From a checkpoint of a small text-conditioned image diffusion model: 48-pixel images.
Rows from block 5 of the denoiser of a small text-conditioned image diffusion model, named by matrix and row number. Rows with one number belong to one channel. Each number is 128 + 24 x the weight over its row's rms, rounded and kept within 0 to 255. All counts start at 0. Numbers have three digits each.
After each channel's rows are labels from the 100 images, of 14976 (inputs lightly noised), where the channel reaches its highest value: "peak on" is the class under the peak; "strongest on" is what is common among them. Only what is clearly more common there than usual is listed. The data: rendered landscapes of hills, water and sky.
# convs0: first 3x3 conv (model.mid.2.convs.0.weight, 128x128x3x3, each kernel summed), inputs 86-127
# convs1: second 3x3 conv (model.mid.2.convs.1.weight, 128x128x3x3, transposed, each kernel summed), outputs 86-127

convs0.21:094125122118108112126130121160084117111136091116101098127131120112127109143087099137094123134202153146129106088134134188135107
convs1.21:159144097108128128161147080122120132069125141143143122153158126160146158142166145116096142120086098124102113102122146116100093
peak on: gentle ground; steep ground
strongest on: noon; fog

convs0.39:116187134114154114117179152141146101147131082072101125090121113150116136115098133135192149117132139125094132135132145202123112
convs1.39:140117145121118162112109096158093112084122130160133136120131133095140140164119134162125083155151178138173137120121121082131132
peak on: snow
strongest on: noon; snowy peaks

convs0.56:131101121090143136114111120126122106103110152113131126124136143109114122151172113109199090131132100142116136109132144129147139
convs1.56:135146158205119106121129120128067126117167151078159118116117129149153156114132128153108129130129147159140123139112131168129095
peak on: snow; steep ground
strongest on: snowy peaks; sunset

convs0.11:126139151085079135132132117170117145122150121126111115129127129119107110157102134063107157147151112128122114142121138153110108
convs1.11:102103127143159108092102085147168107129090076166138140145127156126111080119115121176175124181117140162119124147124153100127125
peak on: sky
strongest on: night; dark volcanic rock

convs0.67:101245143138125118148141112111130108115115105126195120142120138110125167094122127106116081125136117123118154153107112096124126
convs1.67:133080122129145135074100126122114168140110101128088151109114145152092083137135156166121164164112164153139098135167136110135142
peak on: steep ground
strongest on: night; dark volcanic rock

convs0.47:130122087128110154132149139146121139076168117148116132101105123099148116090119107168117147131112126124168105152149138187125126
convs1.47:104132115113160143100118141103113135133102123138121121125125107105142135162158163143123113118142139079103127133087127102166102
peak on: water
strongest on: water; noon; terraced slopes

convs0.22:138142131134133105126136106137125149093086094114137092129137144112140108151108113106094117137148147142113112121121133112146127
convs1.22:186137129091134134110159113141101162110167182160123143103167126137150154139130171147132135119153125121111096113102112161094124
peak on: steep ground
strongest on: noon; purple alien crags; snowy peaks

convs0.70:146100121085154126125138140170105105111129126144131132116108165150135142113113107198161131108094116174161143137118132167117119
convs1.70:137182134123095102127089139091073146107185143101126124097112150110178130148112103100115097138132143105128118146121082126143130
peak on: gentle ground
strongest on: clouds; overcast; desert dunes

convs0.38:103195142125153146125102146124119138162118154122150148130115149104112144180107137141128090115160132119137117162102164178144115
convs1.38:096160124137132109150180109177119105085101087135118114108165116061133098143109103139154144157112143140131149127121131095116138
peak on: steep ground; snow
strongest on: night; purple alien crags; snowy peaks

convs0.77:104159153165119165117104108113137136137133100112098136165111096129121147095115139121120166170119153127113111148154144095130134
convs1.77:110087124117121133115133127145183146157104102160133124135114089161133090127099147149155076115099059097155125128138112140094135
peak on: sky
strongest on: night; desert dunes

convs0.15:116098121099150143122110125141129097168117123128156142117119109156148102097124111140180117144124128129130128121127108092154132
convs1.15:130090154146141114098128118083123145111121112128092132137164098136105113189156108117158112114128118103165122087134111167133143
peak on: sky
strongest on: noon; green hills

convs0.110:131157121161116107115129145123133121143118081108132103117136131144132155171107217100137093133129143124111134122114119151127114
convs1.110:100125108095143109139116104143162080132132083151097089155151154126100152153121107160120118125153123144143125137135122124140139
peak on: sky
strongest on: noon

convs0.20:125107112102090140132151117145056112144184117150115131128132119137153143137101090094081138166161126148107134109128133189115136
convs1.20:121146137132155125118088113123189124068061120140148129152124112150104087123172122120161139134106134134108116154161203151087111
peak on: gentle ground
strongest on: fog; night; red mesas

convs0.74:167164102097152174074148135114098136114120121135135147117105139143156110122132116105098133157135123154139166147106124116146140
convs1.74:115156159122137123098109137127092133123163098096138130138121201135144148140121112163125153128151158124121098102134086097117132
peak on: snow
strongest on: noon; snowy peaks

convs0.64:149141133148159120114119124112137078181133117097087097158112154078076125182129119104147149114164128098143125105140113125111144
convs1.64:102131115144092135132125128124149135095129132120151177118128111112163107101101165125122122142112121149122134133109143103090101
peak on: snow
strongest on: snowy peaks; overcast

convs0.53:127124128123122121114131086114108141106078144091086138078133107179142113122134128144155119116117130110090134107122165175127141
convs1.53:095117108112107108115135183121158086166143166116126114134123147135138124117122125117132151171095157167139135159173100133136117
peak on: gentle ground
strongest on: night; green hills

convs0.69:096158099174150110175148124131121120154135131116198136147135111135157133120102140109144086090144141133168122127107111121185131
convs1.69:118125142117144105108119132113148111140090101155108118143104148157055075134152147157116122158077131162148111132136163080128166
peak on: water
strongest on: night; water

convs0.119:078135166102107100136141157113139130090118123125118121146144122061101130145116093127164093092130146112137119144126129056129125
convs1.119:103091124155148120094123082090185147172085094113123156144143118129117060120124118127140112144101114114121103106109134149108130
peak on: snow
strongest on: night; snowy peaks; sun or moon in view

convs0.85:099121138107116136126164143124133105162140153134128121174104152110133179164142106135166160110126121099159138151144151105170091
convs1.85:134135117170138103105118114164126109094094089109184129145129090150116077080123110125146129091120100157139129116134151150114136
peak on: steep ground
strongest on: water: dry; high relief; purple alien crags; snowy peaks

convs0.1:144129161101122106166137160122183107123133106106099124127119113122099161105165139152101130108152142084136143098139088102109102
convs1.1:107128102116126117114131084145150139101111098141186140151135178164099104095115071154147162135097119183108123107157135073103136
peak on: gentle ground
strongest on: fog; night

convs0.98:124146120180119148109119053132142158132141120108120113099118157140089160136176147144110100160134139127120084105126151119142151
convs1.98:121127108087147142138101152141098089130074096146121176155138105131112133142074162118092139155174123138105123154154140146124091
peak on: water
strongest on: noon

convs0.29:116105137164154130122143142148119116140112137125133106120099166117144128191157078070115145153141139099119138130133099146135150
convs1.29:128120142152122127093167167110143169162129145136141142147122097156101085148098163143149130124116151144143120137119157098139149
peak on: water
strongest on: sunset; water; snowy peaks

convs0.124:160114153138153116115108091121160115120089118128120132127127109118133105108148120112091139104146096076105121121137128197125136
convs1.124:118159135116133119156179144119098131117154164128162168099084131128079155172132135114141136131133129169120144171091130144120131
peak on: water
strongest on: water; overcast; green hills

convs0.61:078116138158140124141123128148149144160161099122151154104126117130133142124105097122124115094118130106114155110107128182107146
convs1.61:135145114135095145108154126137092142096093151097146135147147092183157114129158156104135135119122196156135146129158141132151081
peak on: gentle ground
strongest on: night; red mesas

convs0.121:135123119117095125124129168131132102134104174118106118117107141110099171122097069115135128144114090100096163125130112138157120
convs1.121:186144152121151128113121121125123128060126084130156104121102147151106072116124119139184132140102156165144132115143133065133154
peak on: gentle ground
strongest on: night; fog; desert dunes

convs0.63:152112131102150131136143101124166168118135131126093135126167168134137120138162101048085145121118118120127165136115143112111121
convs1.63:114144129152107154132176146104105133137182160081134139152110107121133120149099136176161136164118140163143106159139158143149150
peak on: water
strongest on: overcast; fog

convs0.126:184145118097132122126131150146105130114124191116133141157124130175107137120077097186128110113138124131123162120128086126123100
convs1.126:148102143153152160122105139133151130129157067112128129085108151160094084092129120119125159125082143119132152167141143121155141
peak on: snow
strongest on: snowy peaks; noon

convs0.83:149174096098135094166132095107132093167140113081170145118119101157153114095120078112133160149149091123139149113122144135144124
convs1.83:114166180166131147117116147132089146093153154129106138109155170148115153117155177140120122131088165110110152113170130128087138
peak on: steep ground
strongest on: water: dry; high relief; night

convs0.80:118172132115120132129148148147136099097143150115123106110104154146140106124164112131158134101116134154208164128140116119151150
convs1.80:090096142115068114087095129183136150158109101118151119155117135131121111168127120146091143155111136097132140183144118071142139
peak on: water; snow
strongest on: overcast; snowy peaks

convs0.105:149111127090119108134134099156126154099117121154158139115138121145124112159161105111102116115147144103115163142130160096130122
convs1.105:166142115130158151133138087121148108149136117131154111151085166128100113150112125197180136177123106147127064156148136097134150
peak on: snow
strongest on: night; dark volcanic rock; snowy peaks

convs0.52:093157135121119103148158149118120089142139103086131090145128110123080123176111090148117128137148140154098134115126109148126120
convs1.52:143150133129101134128129120150110164056171172131153152142176114135147132119143147101112142116106127104149117099126124119096107
peak on: steep ground
strongest on: water: dry; snowy peaks

convs0.84:163176144093144100123133078135071110124089112126113150139125148170136106159135127134116100146161139134120100135124122145125121
convs1.84:099127149157062075144127161099139140126114130098117110164139120153147135139116158154129129143124141132147154150129144155133163
peak on: sky
strongest on: night; desert dunes

convs0.103:103114134124148130124150124124140150116135148132108101113124169094114148096150173110096132155122121140144110125127122130109111
convs1.103:175137116147130119134112116141107130113132138107132131143093091164134139180126164106152145101134116146149107122115145137165186
peak on: snow
strongest on: noon; snowy peaks

convs0.86:089099104126093136118160195130129125153119124092115133148103156107134150137159120136160127092112123093125108144117138133118115
convs1.86:125114133118146108124116084196146129104086106153112125132135137125105076139115168125138130140148113150142115108113160101136159
peak on: steep ground
strongest on: water: dry; high relief; snowy peaks; purple alien crags

convs0.75:121099151124150075120122108158138163163146147126054098146132123143081106127116085156140143071115134115142129131112151116125141
convs1.75:155107113095083131116120124118139061122099138125174099117133141077146122092141132117155115164129130101072162142128131200105064
peak on: sky
strongest on: clouds; overcast; desert dunes

convs0.96:114112138109128131148136129114113090153137128151118102111130129130107167114098188133146107124147114072106120098136096130115118
convs1.96:099138146134137122118171119150133095105074104133105144157132140137062144143164087153107190164163146184144116100128124118102129
peak on: gentle ground
strongest on: fog; noon

convs0.78:103113146076150122155136110103115109160141116148063108167131094122108113128119085093113147157149164124146135110137149093091125
convs1.78:111180127132123124135089119107160075134130094124145134161132166146111100120136121177178089146161129109095127112126172171136143
peak on: snow
strongest on: snowy peaks; noon

convs0.68:099141119084097147117118141104128124131122116134159085108122110117153128117117154145143098141110138118137138118140136142140113
convs1.68:140152132165155103177157147174104128116189129110113149129097122094118118137114102097132123113121125139124138145098105156142165
peak on: gentle ground
strongest on: overcast; clouds; green hills

convs0.46:091163120206146148157114130118121061143125083142123140119132107142117153103127091117161131123142105118144157119135121120113105
convs1.46:115111140122166151103164121117154167128112140136105135102135120150110125151153189113115114134121161126116115137129129124095101
peak on: steep ground
strongest on: night; dark volcanic rock

convs0.37:075147125138155112141144211130115146146128138184112115103126118128138155112084142122125132104131121130103126172146132196110113
convs1.37:162142135092132146107167077179127106128111079155129130135098107146086108159138159158123129145137121138165137100141116087173120
peak on: snow
strongest on: noon; snowy peaks

convs0.27:125149153118130097136127113105103127108138127154148133125134123152131129093076147134119099112141142121166154135102106231121088
convs1.27:121136131106152113138148113152136117084080082127131110141125146126087093122156111156142141178112138127146156143157159049138162
peak on: gentle ground
strongest on: night; desert dunes

convs0.5:108140104091112119152186165120188111131130103106114115135119147111122164120138134144112107072149120106163146096133120080125086
convs1.5:077117092119155148124111081147141140111112132117157137152146163094101065110122132127164162148087107169106145136159127054106160
peak on: gentle ground
strongest on: fog; noon

convs0.51:118132130126184118122122154086095113120145129142133102119129164080096140155101121128187127170172121125134147091139157132132093
convs1.51:080146126105103087148137076112171112120113164121125134152113159127118086113147144117155109142138120146118133113152109087116159
peak on: snow; steep ground
strongest on: snowy peaks